Weights of a small image classifier: layers 14.
Rows from block 3 of a small image classifier, named by matrix and row number. Rows with one number within an expert belong to one neuron, the router's apart. Each number is 128 + 24 x the weight over its row's rms, rounded and kept within 0 to 255. All counts start at 0.
Before each expert's rows are labels from the 100 images, of 14976, where the router gives the expert most weight on average: "responds to" is what is common among them. Only what is clearly more common there than usual is listed. The data: rosettes with rotational symmetry. In brackets: how many of the 100, against the usual share in percent.
# router: router (model.blocks.3.mlp.router.weight, 8x320), inputs 54-107
# up: expert up (model.blocks.3.mlp.up, 8x320x320), inputs 54-107
# down: expert down (model.blocks.3.mlp.down, 8x320x320, transposed), outputs 54-107

# expert 7
responds to: dark (100 vs 14.3)
router.7 [105 144  97 100  99 154 114  90 169 151 166 146 125 129 123 156 160 122 135 111 110 162 152 120 159  80  99 109 139 157 137 111 146 103 131 157  78 165 162 114 121 144 125  91 106 135  95 161 145 150  86 136  95 110]
up.0 [126 175 170 126 135 104 137 139 159 141 138  89 124 108 166 159 121 121 109 127 118 130 139 104 101 147 115 104 126 120  97 125  80 156 106 135 148  86 119 156 142 115 150 138 115  83 109 115 115 136 168 141 134 154]
down.0 [128 114 141 161 121 135 157 113 174 149 145 122 116 134 138  82 129 111 115  95 141 118 131 132 154  68 126  91 113 127 180 144 130 203 118 121 172 119 118 161 134  99 173 133 149 110 146 101 115 126 139 110 162 120]
up.1 [108 114 115  93 123 146 113 169 172 135 131 111 143  96 123 155 107  84 151 156 139 158 132 173 122 155 120 147 126 155  86 107 146 122 109 171  87 104 136 140 132 138  74 132 147 133 117 135 119 147 113 118 135 123]
down.1 [136 163 150 106 103 106  74 122 161 127 123 123  61 109 142 164 132 124  60 120  95 148 148 155 192 144 103 129 150 147 117 137 157 148 120 145 154 132 105 133 127 150 148 169 119 135 106 116 117 134 130 161 156 127]
up.2 [135  80 102 134 154 156 136 123 157 134 140 106 137  90 127 116 102 154 130 178 119 148 139 124 121 171 129 154 146 159 153 105 151 115 119 154 115 100 141  97 169 143 103 106 144  97 114 122 105 148 114 168 121 110]
down.2 [111 160 116  59 120 127 115 115 186 142 125 131  64 119  99 207 107 105  83 116 112 169 168 170 171 112 124 130 109 158 125 131 158 134 127 148 141 141 140 146 163 129 170 163 140 152 114 116 168 106 154 125 156  96]
up.3 [108 129 118  99 144 154 116 109 131 128 163  68 100 122 112 145  96 128  98 153 119 158 126 112 132 142  99 139 169 154 110 125 133  98 167 170 113 150 149 144 168 181 133 109 135 100  91 110 150 149 144 159 119 145]
down.3 [129 136  82  94 130 130 125 130 189 113 104 108  97 149 121 184 143 134 131 114 153 152 130 168 140 117 115 115 147 172 122 144 136 131 114 155 128 112 144 106 142 150 110 132 144 136 144 115 163 131 108 115 118 162]
up.4 [156  99 136 173 130 128 160 111 135 126 113 132 164 135 128 117 113 100 132 143 184 128 196 142 124 140 151 100 164 106 170 142 135 169 121  97 132 121 114 130 143 120 156 141 135 149 151 119 130 104 146 137 108 129]
down.4 [ 94 172 116 110 135 107 103 124 114  95  63 110 119 138 162  91 165 117 147 128 147 131 134 146 143 125 133 117 155 136 114 146 170 124 154 118 123  89 106 122 116 106 105 132 144 146 159 143 140 110 132 129  95 142]
up.5 [112 134 111 109 148 161 131 122 118 116 150  71  99 118 104 145 119 145  82 148 109 143 115 117 135 143 105 158 172 143 129 145 121 107 163 168 118 124 130 132 163 169 139 114 144  91 112 110 160 159 142 179 125 132]
down.5 [132 125  70 104 137 121 149 168 159 137  97 121 107 127  85 167 144 122 121 132 156 142 144 174 134 139 104 120 121 142 142 141 120 133 110 161 109 136 122 137 126 121 126 126 156 128 153 115 172 140 117 121 133 154]
up.6 [166 139 141 178 121 107 139 145 124 100 140 114 145 116 143 125 105 146 111 155 151 124 143 124 138 168 130 117 143 119 138 148  85 170 126 111 144  94 117 144 153 128 135 153 126 111 147 108 129 115 185 168 153 140]
down.6 [129  94 181 158 139 176 153 119 110 103 143 128  92 177 139 136 153 142 142 136 152 146 140 153 125 140 147 121 148 111 125 111 129 126 125 120 119 112 144 125 111  88 115 138 155 134 119 107 143 111 139 125 112 144]

# expert 6
responds to: three-fold (55 vs 12.1); dark (42 vs 14.3)
router.6 [105 110 120 145 143 103 107 110 100 112 122 115 153 143 148 114 143 125 133 104 120 108 130 125 104  83 160 149  92 119 119 152 138 118 127 125 123 113 124 112  93 109 103 146 157 117 143  86  99 101  85  94 102 165]
up.0 [125 145 161 108  99 161  99 136 161  87 172 129 130 122 164 168 129 162 101 129 105 138 129 121 130 153 173 113 130 145 105 120 121 132 101 144 136 146 164 131 112 146 121 102 117 128  84 158 128 165 130 112 153 140]
down.0 [158 142 162 104 131 140 160 103 123 130 114  74 170 129 117  92  87 136 156 117 114 115 124  84 150 143  84 145 139  91 129  97 106 119 100 146 136 131 132 130 148 128 121  81 113 167 175 133  97 135 110 122 111 158]
up.1 [105 106 128 184 146  99 151 141 147 107 119  82 135 120  83  91 109 112 127 159 132 115 128 135 129 139 115 134 149 123 125 137 127 153 128 119 139 106  91 125 112 192 165 135 137 115 133  67 136 111 144 149 123 142]
down.1 [149 128 138  97 137 138 129  87 188 143 144 127 109 106 109 139 129 129 146 119 159 132 132 120 148 102 123 117 123  86  91 131 139 145 106 128 166 121 124 137 133 114 145 129 121 150 120 182 149 134 100  86 134  82]
up.2 [184 166 182 143  83 136 124 139 158 117 133 130 155 145 157 165 118 116 121 117 161 141 143 126 124 159 161 116 124 151 140 115 158 143  98 109 128 143 157 136 130  80 131 113  76 119  64 155 144 133 108 120 118 131]
down.2 [115 134 169 114 107 136 148 129 147  99 116  94 133 116 162  87 131 131 155 117 123 111 101 101 142 129 126 166 143  77 102 130 117 114 100 133 150  56 129 173 113 159  88  78 135 124 161 105  86 100 157 151 119 166]
up.3 [131 141 131 130  95 129  95 145 144 132 122 125 155  98 141 119 128 169 108 165 142 187 140 156 132 160 122  98 161 169 125 120 120 143 115 130 157 147 115 148 157 108 159  98 109 100  94 132 119 147 142 164 110 116]
down.3 [118 154 135 121 121  75 147  86 128 140  81 104 153 156 129 110 121 106 130 125 161  99  97  65 127 138 115 130 109 129 144 119 165 115 106 109 146 101 124 144 113 111 142  81 135 156 150  92  94 121 149 119 119 163]
up.4 [119 136 145 139 137 113 139 117 145 130 111 107 134 144 107 147 126 117 115 173 172 156 145 154  88 153 109 140 137 164 125  99 139 157  97 136  95 103  80 138 127 142 120 147 127 137 110 120 158 120 149 122  97 142]
down.4 [110 113 168 107 115 166 122  99 205 126 145 112 153 138  84 175 139 138 160 130 163 125 175 128 134 104 148 123 127 151 103 133 143 141  95 134 140 128 126 133 136 115 136 144 104 119  96 150 169 145 144 109 152 107]
up.5 [166 129 130 115 113  96 125 154 127  99 150 113 108 100 201 125 116 141 140  86 132 122 156 119 143  94 159 113 120 118 104 142  89 163 150 120 141 139 132 184 108 153 124 155 131 118 139 114  66 178 123 131 170 141]
down.5 [159 119 132 107 130 130 131 127 138  85 181 130 132 144 181 168 132 120 112 148 117 127 150 110  91 150  95 125 133 128 141  91 128 139 118  66 163 159 130 156  65 143 165 110 130 107  95 139  55 142 148 131 140 138]
up.6 [177  97 156 128 127 100 137 176 154 100 167 141 108 104 192 115 101 140 129  87 133 125 146 104 131  89 179 107 121 111 117 143 115 186 144 121 149 166 114 196 104 136 139 164 144 134 155 127  83 181 117 139 140 150]
down.6 [162 142 125 126 124 116 136 134 146  91 160 143 116 129 181 148 140 108 117 130 121 129 140  93 111 143 132 120 125 115 136 100 137 150 128  97 165 151  98 146  72 119 156 123 131 106  96 151  50 136 118 118 112 145]

# expert 4
responds to: dark (37 vs 14.3); three-fold (32 vs 12.1)
router.4 [113 146 158 115 149 106 128  96  91 110 128  97 172 125 100 114  86 130 111 149 108 129 144 133 158 153 108 105 119 149 121 118 122 150 116 167 139  98 132 136 126 150 105 120 128 138  78 110 150 127 104 145 135 148]
up.0 [161 145 158 130 124 131 108 140 152 102 158 101 131 118 115 178 114 148 146 133 118 156 130 146 183 115 133 132 119 137 121 152  91 132 125 145 129 139 138 160 130 150 106 158 133 100  93 104 124 185 148 164 155 128]
down.0 [130 148 151 130  80 116  82 126 115  93 158 135 151 101 161 134 146 135 144 106 110 107 132 126  96 124 106 105 142 104 144 101 119 130 119 117 125 116 110 165  97 153  71 143 129 123 119 128  78 134  96 105 156 129]
up.1 [162  87  88 139 157 135 142 141 109 144 121 151 112 127 117  95 134 124  81 110 151 110 117 123 115 172 113 152 114  93 105 126 150 106 158 126 116 149 119 131 149 120 145 118 142 122 138 141 153 109  91 123 120  90]
down.1 [134 135 143 111 113 123 133 156 123 124  88 124 130 145 115 156 136 108 116 122  82 156 117 118 151 128 133 120 136 181 102  80 115 126 114 143 156 129 144  76 119 117 148 119 111 111  98 133 133 114 121 166  94 156]
up.2 [150 102 106 136 130 127 135 165 123 101 119 149 119 104 105 127 171 113  90 151 156 168 130 166 114 147 119  83 106 136 107 105 125 129  86 152 126 144 119 171 163 104 172 159 151 107 135 138 141 109 154 163 132 122]
down.2 [122 114 130 111 106 145 146 166 141 125 108  93 110 154 167 152  97 125  93 102 133 122 104 125 105 116 122 123 158 174 143 149 104 151 121 129 120 115 157 130 115  83 174 102 184 138 123 151 105 143 127 138  97 148]
up.3 [126  88 117 133 127 102 150 131 119 106  61 132 166 125 120 107 179  85  85 171 107 147 152 185 103 109 147 103 133 113 157 101 133 131 132 121 135 103 104 105 126  91 138 133 169 156 158 150 118 124 128  76  77 139]
down.3 [103 118 138 185 133 107 117 169  98 131 108 138 157 131 141 112 128  98 102 122 111 114  99 168 135  88 132 143 115 144 123 166 116  90 133 127 117 157 111 156 107 146 159 106 133 117 155 122 130 127 166 122  96 120]
up.4 [124 138  74 118 120 149 158 137 159 115 108 137 109 149 108 156 167  43  96 119 152 166 128 195  81 155  98 113 124  92 138 152 117 142 129 121  86 123  84 160 165  86 128 139 145 120 156 130 130 136 147 113  96 128]
down.4 [131  77 149 156 136 158 133 148 136 135 143 147 115 107  84 153 115 142 133 125 109 133 115 143 106 112 103 163 111 163 158 124 131 148 115 130 128  82 184 145 145 109 150 124 170 112 108 168 156 145 132  85  94 121]
up.5 [101 137  95 134 118 134 141 127 154 102 126 143 126 147 131 102 169 111 106 160 140 136 144 173 128 122  99  69 129  96 114 126  94 150 149 116 123 124 103 144 146 114 156 121 130 152 128 163 141 132 164 134  76 128]
down.5 [116 128 104 149 135 108 138 162 140 109  97 144 120 145 129  70 108 162 131  76  97 160  92 171 112 139 145 161  80 127 100 161 155 106 135 127  87 138 150 120 120 117 139 122 188 120 147 125 146 105 113 108 145 137]
up.6 [ 76 144 107 105 139 147 114 147 105  97  39 115 137 159 115 117 122 115 104 148 102 126 133 179 113 143 120 139 136 139 115  99 130  88 142 162 110 101 117  87 122 109  87 115 177 171 146 157 168 127  97  62 117 140]
down.6 [ 82 124 118 163 148 114 137 120  92 111 115 114 170 131 143 100 103 121 101 135 112 105  95 127 137 118 137  95 112 130 118 159 125 123 170 121 108 139 151 121 112 146 132  97 167  90 170 143 136 155 137 137 132 143]

# expert 5
responds to: vivid (35 vs 14.7)
router.5 [ 84 128 106 131 117 166 105 132 110 128 136 135 126 120 161 111 152 161 130 131 122 133 176 137 153  92 153  98 154 127 145 143 118 110 151 107 110 111 115 115 115 114  90 109 168 116 177 170 110 146 146 154 119 154]
up.0 [ 86 116 107 131 153 157 101 140 112 135 157 139 123 137 141  92 138 141  82 144 105 132 131 135 169 100 151 113 166 151 153 132  73 110 153  67 124 123 120 102 115 127 122 104 154 102 159 158 132 159 197 132 135 142]
down.0 [ 92 129 105 111 105 135 136 117 192 146  74 180 159 106 177 109 120 132 166 141 149 136 116 151 127 132 125 116 156 129  98 116 112 128 142 139 100  89 168 146  95 110 132 115 109 127 106 136  91 154 114 151 165 117]
up.1 [140  95 143 136 140 132 104 146  97 117 118 144 152  84 125 145 145 124 170 123 177 144  97 139  89 149 128 156 125  88  98 136 178 121 120 132 136 150 109 133 111 117 128 137  88 103 135  86 134 119 132  80  78 127]
down.1 [132 127 145 115 152 105 138 138  87 142 151 111 119 125 116 127 146 103 104  97 168 102 100 123 130 149 108 136  79 113 148 123 115 123  86 104  86 141 108 134 148 123 130 156 126 108 172 127 118 153 156 121 131 146]
up.2 [166 124 111 115 149 114 155 128  89 123 148  91  97 156  95 117 124 124  71 146 112 149 120  96 133  97 107 107 158 139 128  85 142 119 148 130 159 148 144 113 128 147 165 113 119 158 120 146 139 126  98 172 112 117]
down.2 [121 148 161 136 189 133 137 142 161 110 148  99 111 121 108 108 126 145 151 146 109 147 111 106  94  91 125 125 147 127 145 147 157  95 127 120  96 136 150 144 171 110 171 134  81 127 109 114 142 110 133  64  52 141]
up.3 [ 84 118 107 108 136 175  97 123 111 155 141 162 148 146 111  91 150 170 120 142  96 123 159 121 169 118 132 111 163 129 140 116 102  85 138  93 106 136 125  97 126 125  84 112 151 109 164 161 117 166 146 119  92 125]
down.3 [128 133  92 100 100 150 127 115 195 126  64 134 144 117 181  99  96 144 185 108 163 139 139 125 120 151 111 118 141 153 124 151 142 129 150 136 108  88 169 122  87 100 125 114 108 136 122 142  97 115 103 120 149 139]
up.4 [128 173 149 127  86 117 139 115 118 124 166 126  95 116 153 162 109 128 119 155  98 149 107 127 136 111 110  79 106 121 162 126 117 124 186 126 176 134 165 133 140 168 111 141 153 114 117 114 127 131 147 126 140 139]
down.4 [161 116 131 102  96 138 129 148 178 134 125 126 143 136  66 140 110 109 113  95 138 126 104 154  83 108 157 145 105 103 171  96 127 139 117 129  74 127 146 135 118 134 118 116 128 150 143 158 112  90 108 130 177 125]
up.5 [ 63 117 110 110 150 179  76 130 100 136 150 153 127 125 131 104 150 137 119 143 115 153 151 149 167 114 127 124 158 114 143 152  96 105 132  87  93 110  93  98 119 126 111 131 139 118 161 140 135 159 177 119 129 158]
down.5 [136 123 104 107  88 148 126 118 167 130  85 153 172 112 181 108 124 141 170 117 159 145 111 145 116 119 120 123  99 113 112 145 131 140 156 150 106 121 183 139 106  99 129 112 107 137 126 113  98 124 130 123 156 117]
up.6 [ 91 117 119 122 115 168  85 139 120 162 129 134 131 122 125 113 132 183 135 143 103 140 103 134 183 139 124 131 189 123 137 138 115  87 152  94 124 145 127 110 127 167  85  83 130 106 121 160 137 164 137 158  99 115]
down.6 [ 86 135  93 111 114 115 139 130 207 130  52 139 145 134 160  98 124 136 179 115 153 140 140 135  96 131 116  90 151 147 132 139 125 123 124 126 135 125 195 134 116 117 113 140 128 136 139 150  92 114 144 112 141 149]

# expert 0
responds to: warm (100 vs 13.9); nine-fold (30 vs 12.7)
router.0 [ 84 119  93 120 103 108 181 143 109 121 140 125 113 115  85 105 137 131 116 151 142 152 103 135 131 157 112 116  67 125 156  94 141 122 128 168 175 111 139  97 114 113 171 130 123 134 113 148 144 102  71 138 140 110]
up.0 [125 126 120 133  79 119 142  90 158 143 113 156 113  86 141 121 150 133 113 143 123 143 144 137 138 158 149 128 132 135 156 114 129 150 133 137 180 156 118 133 179 154 153 119 157 163 120 161 133 117 126 147 126 107]
down.0 [156 112 191 129 135 134 120 129 144 127 129 119 143 126 129 136 137 128 174 136 117 128 126  78 147 133 123 132 114 101 130 132 125 134  74 149 133 119 135 127 157 141 189 118 100 120  85 132 154 143 143 143 132 108]
up.1 [120 164 158 115 135 134  81 151 112  76 133 117 150 133 140 130  95 147 118 132 159 109 168 140 124 146 109 103 152 129  90 154 114 165 142  98 109 107 124 141 166 133 123 118 104 119 122 104 138 115 162 128 133 178]
down.1 [170 121  88 113 139 141 108 136 122 136 168 146 119 117 109  73 134 188 155 113 120 136 112 154  93 137 146 172 156 131 144 120 110 145 145 117 103 106 174 121 140 105 181 110 127 140 109  96 137 109 113 103 148 136]
up.2 [121 155 153 172 148 113 121 127 116 104 116 154 160 138 131 118 122  92 127 143 174 125 161 126 117 111 137  98 157 126 125 147 125 164  93  72  96  86  91 140 116  97 151 170  87 115 148 131 142 121 164 113 115 153]
down.2 [140 168 133 162 142 138 142  89 111 135 149 128 151 105  84 179 132 123 102  73 127  90 148 114  80 111 154 132 128 133 111  74  95 131 121 129  93 147 179 109 188 140 144  75 139  82 160 138 130 114 140  92 137 145]
up.3 [111 131 118 135 152 145  92 147 121 110 136 121 157 135 121 120 148 121 126 117 174 111 193 136 116 146 118  94 169 113 125 152 122 176 135  86  72 130 123 113 153 102 128 106 129 136 117 135 120  95 141 106  91 136]
down.3 [ 86  81 141 160 109  77 113 116 100 117  95 123 118  87 107  94 212  87 137 131 149 162 132 144 107  86  98 158 102 123 135 139 129 112 119 105 134 108 133 102 134  85  84 124 108 150 161 103 139  81 116 131 153 121]
up.4 [ 65 132 116 121 133 141 126 111 133 129 114 100 115 143 128 112 105 156  92  94 122 122 129 124 134 114  97 155 168 131 116 149 105 120 164 109 147 143 136  74 139 139 124  93 130 146 102 128 120  96 114 139 101 119]
down.4 [128 158 107 165 119 126  98 111 110 166 153 112 112 149 115  95  91 146 116 146 132 113  88 129 134 150 160 123 111 169 125 117 140  97 175 141 158 143 141 161 159 125 134 118 103 119  84 144 154 134 147 157 143 110]
up.5 [144 109 119 115 184 121 131 180 106 126 123 109 127 153  96 130 152 148 139 151 137 137 105 123 104 125  95 129 115 136 105 118 144 111 133 127  91 129 127  91  44  99 136 120 112 112 147 133 173 127 101  99 118 125]
down.5 [ 93 145 119 162 133 120 126 145 116 132 107 136  72 113 115 115 127 128  93 122 141 119 110 135 133 112 147 131 136 165 129 104 104 131 172 114 137 157 129 111 136 120 115 122 168 133 163 145 139 107 142 134 103 154]
up.6 [148 106 147 177 183 115 116  89 110 117 122 113 140 171 107 112 110  89 153 162 157 118 151 101 120 124 170 128 117  95 158 111 150 154  95 120 132 128 107 126  87  88 100 175 122 149 162 110 123 101 123  75 130 125]
down.6 [148  83 122 121 149 131 126 128  81 123  94 139 135 136 104 107 115 179 159 158 123 134 109 155 117 115 147 108 108 136 195 196 146 113 124 142 154 104 114 105  77 106 143 131 113 122 129 147  97 125 129 133 151 134]

# expert 1
responds to: vivid (98 vs 14.7)
router.1 [124 119 125 147 161 123 110  89 130 132  62 108 117 147 112  97 103 108 105 149 134 119 162 120  98 144 161 136 149 135 122 148 150 135 122 136 103 110 130 131 156 146 148 138 137 153 168 157 146  95 119 111 126 133]
up.0 [132 140  99 147 128 129 106 157 109 141 160 145 133 103 140 123 113 134 162 108 125 144 115 134 162  87  93 115 144  76 112 135 130 112 168 112 152 155 142 143 101 127 105 121 113 103 109  86 103 145 140 163  98 132]
down.0 [145 111 141 126 118 100 171  76  93 118 151 106 151 126 109 167 121 149 143 120 126 106 154 100 105 128  78 150  89 132 138 115  88 147 140 106 136 121  88  93 142 107 143 149 118 114 145 141 171 132 153 113 155 109]
up.1 [159  95 104 111 108 132 129 187 105 141 154 138 122 113 146 130 124 123 110 131 150 142 129 107 116 108 143  93 134 100 137  84 153 103 149 115  94 177 163 135 104 112 138 125 132 113 119 126  98 182  93 139 121  95]
down.1 [149 126  99  91 141 113 173 115 168 108  84 161 140 144 124 120  94 161 112 145 150 121 170 154 150 122 152  81 125 140 107 141 120 166 132 132 104 153 161 123 174 166 175 160 165 107 153 149 162 123 122 119 116 118]
up.2 [141 152 135 148 123 156 115 135 118 145 146 201 145 117 142 117 119 130 124 119 139 177 121 163 142 123 113 114  91  84 128  98 158 122 171 128 140 147 117 144  95 101 107 109 148 142 111 133 128 163 101 128 119 100]
down.2 [107 123 143 112 135 146 112  93 135 108 110 122 143 115 140 173 103 144 150 107 134 149 140 100 111 127 117 140 127 141 111 130 103 159 163  97  96 165 144 125 183 129 149 160 122 122 179 143 173 131 123 137 148 136]
up.3 [102 130 180 135 119 132 110 132 126 119 145 101 137  94 149 137 106 130 174 122 132 153  84 151 131 107 122 132 106  94 118 126 132 130 121 131 169 103 100 167 113 155 113 141 105  81  95  89 115 126 137 130 116 185]
down.3 [121 107 114 125 146 107 153  97 134 107 167 119 111 154 135 128  99 137 143 112 111 117 150 142 121 136 123 139 155 118 148  95 142 147 127 118 135 111 134  77 172 112 152 149 157  96 152 151 138 146 135 123  80 135]
up.4 [154 145 144 115  80 143 137 177 113 118 136 172 131 106 154 156 114 133 144 104 137 137 106 128 101 128 125 119  81 105 121 100 145 106 129 127 117 131 155 160 114 105 151 167 159 109 111 111  93 152 125 124 110 126]
down.4 [ 99 132 140 127 147  69 136 129 122 113  86  76 143 131 118 110 109 156 112 136 101 117 153 121 104  69 141  97 131 112 127  89 127 137 122 151 146 173 146 133 188 145 126 129 144 143 131 127 172 143 125 119 162 168]
up.5 [135 139 154 134 129 110 127 131  73 153 123 108 137 126  98 145 109 129 134 105 138 119  84 144 102 114 109 121 113 107  80 140 156 100 137 147 170 148 139 150  95 127  87 148  97 105 116  70 114 131 117 124  92 106]
down.5 [131 130  90 139 151 165 111 147 160 116 166  80 141 142 153 127 149 152 158 158 134 133 148 133 103 120 145 111 141 137 157  88 143 141 147 130 105 163 141 159 169 113 130 147 132 134 136 134 111 124 141 146 119 121]
up.6 [155 132 112 128 114 121 149 133  94 127 126 175 115 142 118 140 118  83 130 108 115 121  83 135 127  90 121 127  81  63  97  91 152 113 158 151 149 126 159 102 103 131 115 152 113 108 127 111 118 128 101 132 143 121]
down.6 [170 149 133 108  98 106 157 106 131 128  72 150 151 130  90 214 110 133 159 113 151 128 126 115  95 118 130 127 118 105 122  97 137 160 165 123 118 146 172 154 164 113 138 123 129 138 163 155 139 107  93 127  88 114]

# expert 2
responds to: pastel (89 vs 14.2)
router.2 [131 142 102 123 129 141  97 148  91 131 163 124 104  87 131 178 142 176  60 131 122 146 109 143 120 114 101 162 153 154 134 150 142  80 119 119 151 116 126 118 121 159 119 128 151  75 108 122 126 167 181 180 109 141]
up.0 [ 97 108  80 115 136 137 146 187 115 125 118 122 119 100 161 130 158 130 100 149 127 133 148 141 100 140 135 132 131 155 139 169 103 113 123 118  86 116  97 107  89 144 141 111 157 113 178 155 123 130 140 148 123 143]
down.0 [140 121 120 106 150 143 144 114 169 174 113 132 110 125  71  83 112 148 150 112  95 114 120 101 106 120 129 114 112  60 156 119 129 129 175 161 141 108  80 125 170 134 138 143 116 127 115 119  94 133 101 145 105 123]
up.1 [107 167 162 150 112 106 180 104 143 141  87 118 165 138 132 162 119  73 136 132 152  90 150 147 111 136 148  94  71  83 114 142 112 155 145 125 123  98 139 115 160  89  98 169 122 123 158 132 124  76 104  88 149 131]
down.1 [151  96 109 128 137 100 121 122 160 139 136 149 123 126 111 117 150 130  79 109 167 110 154 133 128 132 113 131 119 155 120 168 139 146  81 117 116  76 158 159 184 101 151 122 128 103 158 120 125 149 157 101 132 128]
up.2 [ 67 152  95 142  87 114 115 142 138 105 113 160 117 125 168 147 150 133 145 117 135 146 111 170 138 101 110  97 125 115 144 136  93 145 146  92 133 148  80 134 117 136 151 145 178 150 115 153 101 134 141 141 102 158]
down.2 [ 96 114 157 136 134  95 147 121 120 127 152 113 171 142 164 124 158 105 106  92 116 140 144 147 138 129 154 159 122 132 109 130  99 113  91  85 119 105 205  93 126 161  91 125 159 130 133 113 138 160 165 159 153 173]
up.3 [ 95 137 105 140  91 117 180 137 118 124 108 131  99 140 153 136 150 134  98  97  81  94 115 112 100 110 156 134  88 129 133 148 118 131 137 151 161 124 130 115 110 122 150 164 175 133 140 149 101 143 138 123 117 161]
down.3 [ 99 136  71 162 130 101 121 141 106 159 132 101 121 148 140 144 129 138 112 106 111 141 132 127 151 147 105 171 114 105 161 113 158 121 165 150 146  99 103 168 147 133  76 142 162 134 138 114 115 109 107 137 113 130]
up.4 [131 111  61 136 144 153 118 155 140 159 117  98 109 168 141 113 152 150 123 167 127 148 139 117 127 168 125 126 155 153 129 118 133 121 146 141 120 111 131  92 117 159 123  67 127 147 123 188 162 149 115 161 132 117]
down.4 [149 123  95  96 126 149 105  94 194 178 116 124  95 145 101 103 131 143 119  99 127 131 143 131 132 125 137  81 126  78 159 136 120 125 167 170 139 134  91 105 144 137 143 124 154 109 139 116 112 132 112 115 121  92]
up.5 [142 127 188 127 115 136 106 141 115 115 113 141 137 103 117 146 109 135 149 119 167 141 112 142 147 126 130 136 113 138 130 124 127 130  93  82 154 148 113 136 113  94 130 186 115 115 123  97 125 105 135  79 122 129]
down.5 [117  97 141 168 122 116 124 153  94  70 156 129 145 107 166 153 136 112 138 158 125 124 150  91  95 142  93 138 119 188  90 140 111 132 110  83 113 105 122 134 110 132 116 145  35 121 130 127 173 122 143 134 130 139]
up.6 [136 140 194 128 112 118 109 120 105 121 141 145 132 106 125 148 105 137 149 124 162 139 112 153 136 110 111 133 116 133 136 132 130 128 104  89 155 160 128 146 117 101 120 174 120 121 114 112 108 114 151  97 126 126]
down.6 [130 114 159 156 141 116 115 142 125  77 169 123 117 109 160 144 120 115 149 135 132 136 153  70 124 121  68 149 109 179 105 133 115 125 119  76 129 117 152 108 117 143 144 134  47 124 103 125 171 127 149 117 129 140]

# expert 3
responds to: grey (100 vs 14.3)
router.3 [126 128 155 137 153 101 126 131 127 132 114  90 137 121  87 123  91  76 172 133 171 122  98 125 131 166 146 138 119 103 114 111 133 175  98 139 162 136 106 131 133 104 109 128 104 171 177  97 133  93 129 102 119 102]
up.0 [122 157 131 150 114 114 147 134 144  95 152 169 164 127 142 148 149 117 107 176 121 176 171 126 144 139 146  71 123 138 145  99 109 200  84 129 136 111 130 155 150 127 148 122 145 126 115 142 135 144 130 132 155 160]
down.0 [109 125 126  90 134 107 107  77  95  99 173 121 152 124 159 189 157  83 131 118 116 125 153 131 163 128 116 128 105 145 136 171 103 154  79 121 124 105 118 116 125 122 126 155 145 152 106 114 135 148 149 156 109 130]
up.1 [136 114 131 170 120  98 185 141 143 104  86 157 120 145 124 107 131  93 131 121 157 106 116 120 120 156 154  91  65  96 130 126 127 176 123 147 150 133 143 148 127 126 152 150 135 181 168 130 139 107  86 120 121 129]
down.1 [110 125 135 157 155 124 145 133 122  95 179 119 108 145 217 128 140 138 147 130 131 152 123 102  96 159 137 130 154 129 148 115 108 146 103 113 130 127  91 123 118 142 116 152  86 146 129 116 110 127 127 153 127 133]
up.2 [155 120 137 134 103 167 122  94  93 157 113 132 137 123 144 109 153 163  81 128 102 130 120 112 107 129 143 148 152 145 167  73 128  96 137 111 130 129 173  92 139 114 150  98  98  99 107 146 150 132 160 124  98  95]
down.2 [ 85 181 116 141 115 128 126 152  79  46 138 134  83 137  99 151 100 103 132 159 116 133 118 139  76 134 118 123 115 156 105 102 109 113 136 110 137 132 143 105  90 141 120 148 130 104 110 134 161 136 129 119 118 170]
up.3 [124 139 153 122  75 161  94 143 103 113 154 125 166 148 160 135 131 157 103 143 121 130 132 148 150 117 143 116 158 146 158 120 100 115 116 103  93 122 126 135 116 120 123 108 137 112 107 144 124 162 164 134 135 162]
down.3 [135 109 125 120  71 176 123 141 143 142 140 149 121 119 139 133 166 126 141 100  80 113 116 125 133 163 123 112 132  96 141 113  86 126 137 123 155 154 177 127 137 130 110  92 125  95 145 167 106 109 112 125 174  97]
up.4 [122 115 121 186 149  96 195 147 134 107  95 164 136 150 118 117 147 115 132 124 149 111 135 110 115 155 179 104  81  97 122 107 137 189 120 130 162 124 110 150 119 119 134 160 131 179 169 132 145 102  68 111 130 122]
down.4 [117 104 129 133 129  97 129 123 143 120 167 138 106 142 206 130 136 127 160 126 127 132 140  88 149 126 160 145 120 117 165 134 135 136  92 121 115 138  81 124 167 162 125 110  88 135 184 116 103 147 145 125 122 135]
up.5 [152 126 126  72 126 108 115 114 167 161 161  91 123 154 124 136  69 122 143 114 111 135 120 137 138 144  83 129 159 129 130 124 131 125 156 170 135 157 178 156 145 143 138 112 109 106  88 110 123 156 113 165 145 100]
down.5 [128 131 119 174 138 131 142 150 105 133 113 129 131 139 127 143 150 124 102 153 110 122 115 157 123 111 144 122 115 159 120 118 142 139 120 163 123 119 153 102 108 160 114 125 127 111  84 132 144 163 121 113 157 146]
up.6 [127 154 162 126 104 101 101 163 102  86 175 129 166 105 182 146 122 155 123 111 131 112 174 109 137 113 127  80 114 103 112 137 122 144 132  92 135 146 116 158 120 149 113 140 126 100 121 132  93 155 156 134 176 183]
down.6 [134 133  94 104  99 153 132 106 136 156  87 138  81 145 141 124 137 141 122 134 146 113 104  87 118 136 126 102 115  95 146 149 150 115 157  54 133 156 182 125 123 107 156 135 121 105 147 106 154 110 135 142 173  97]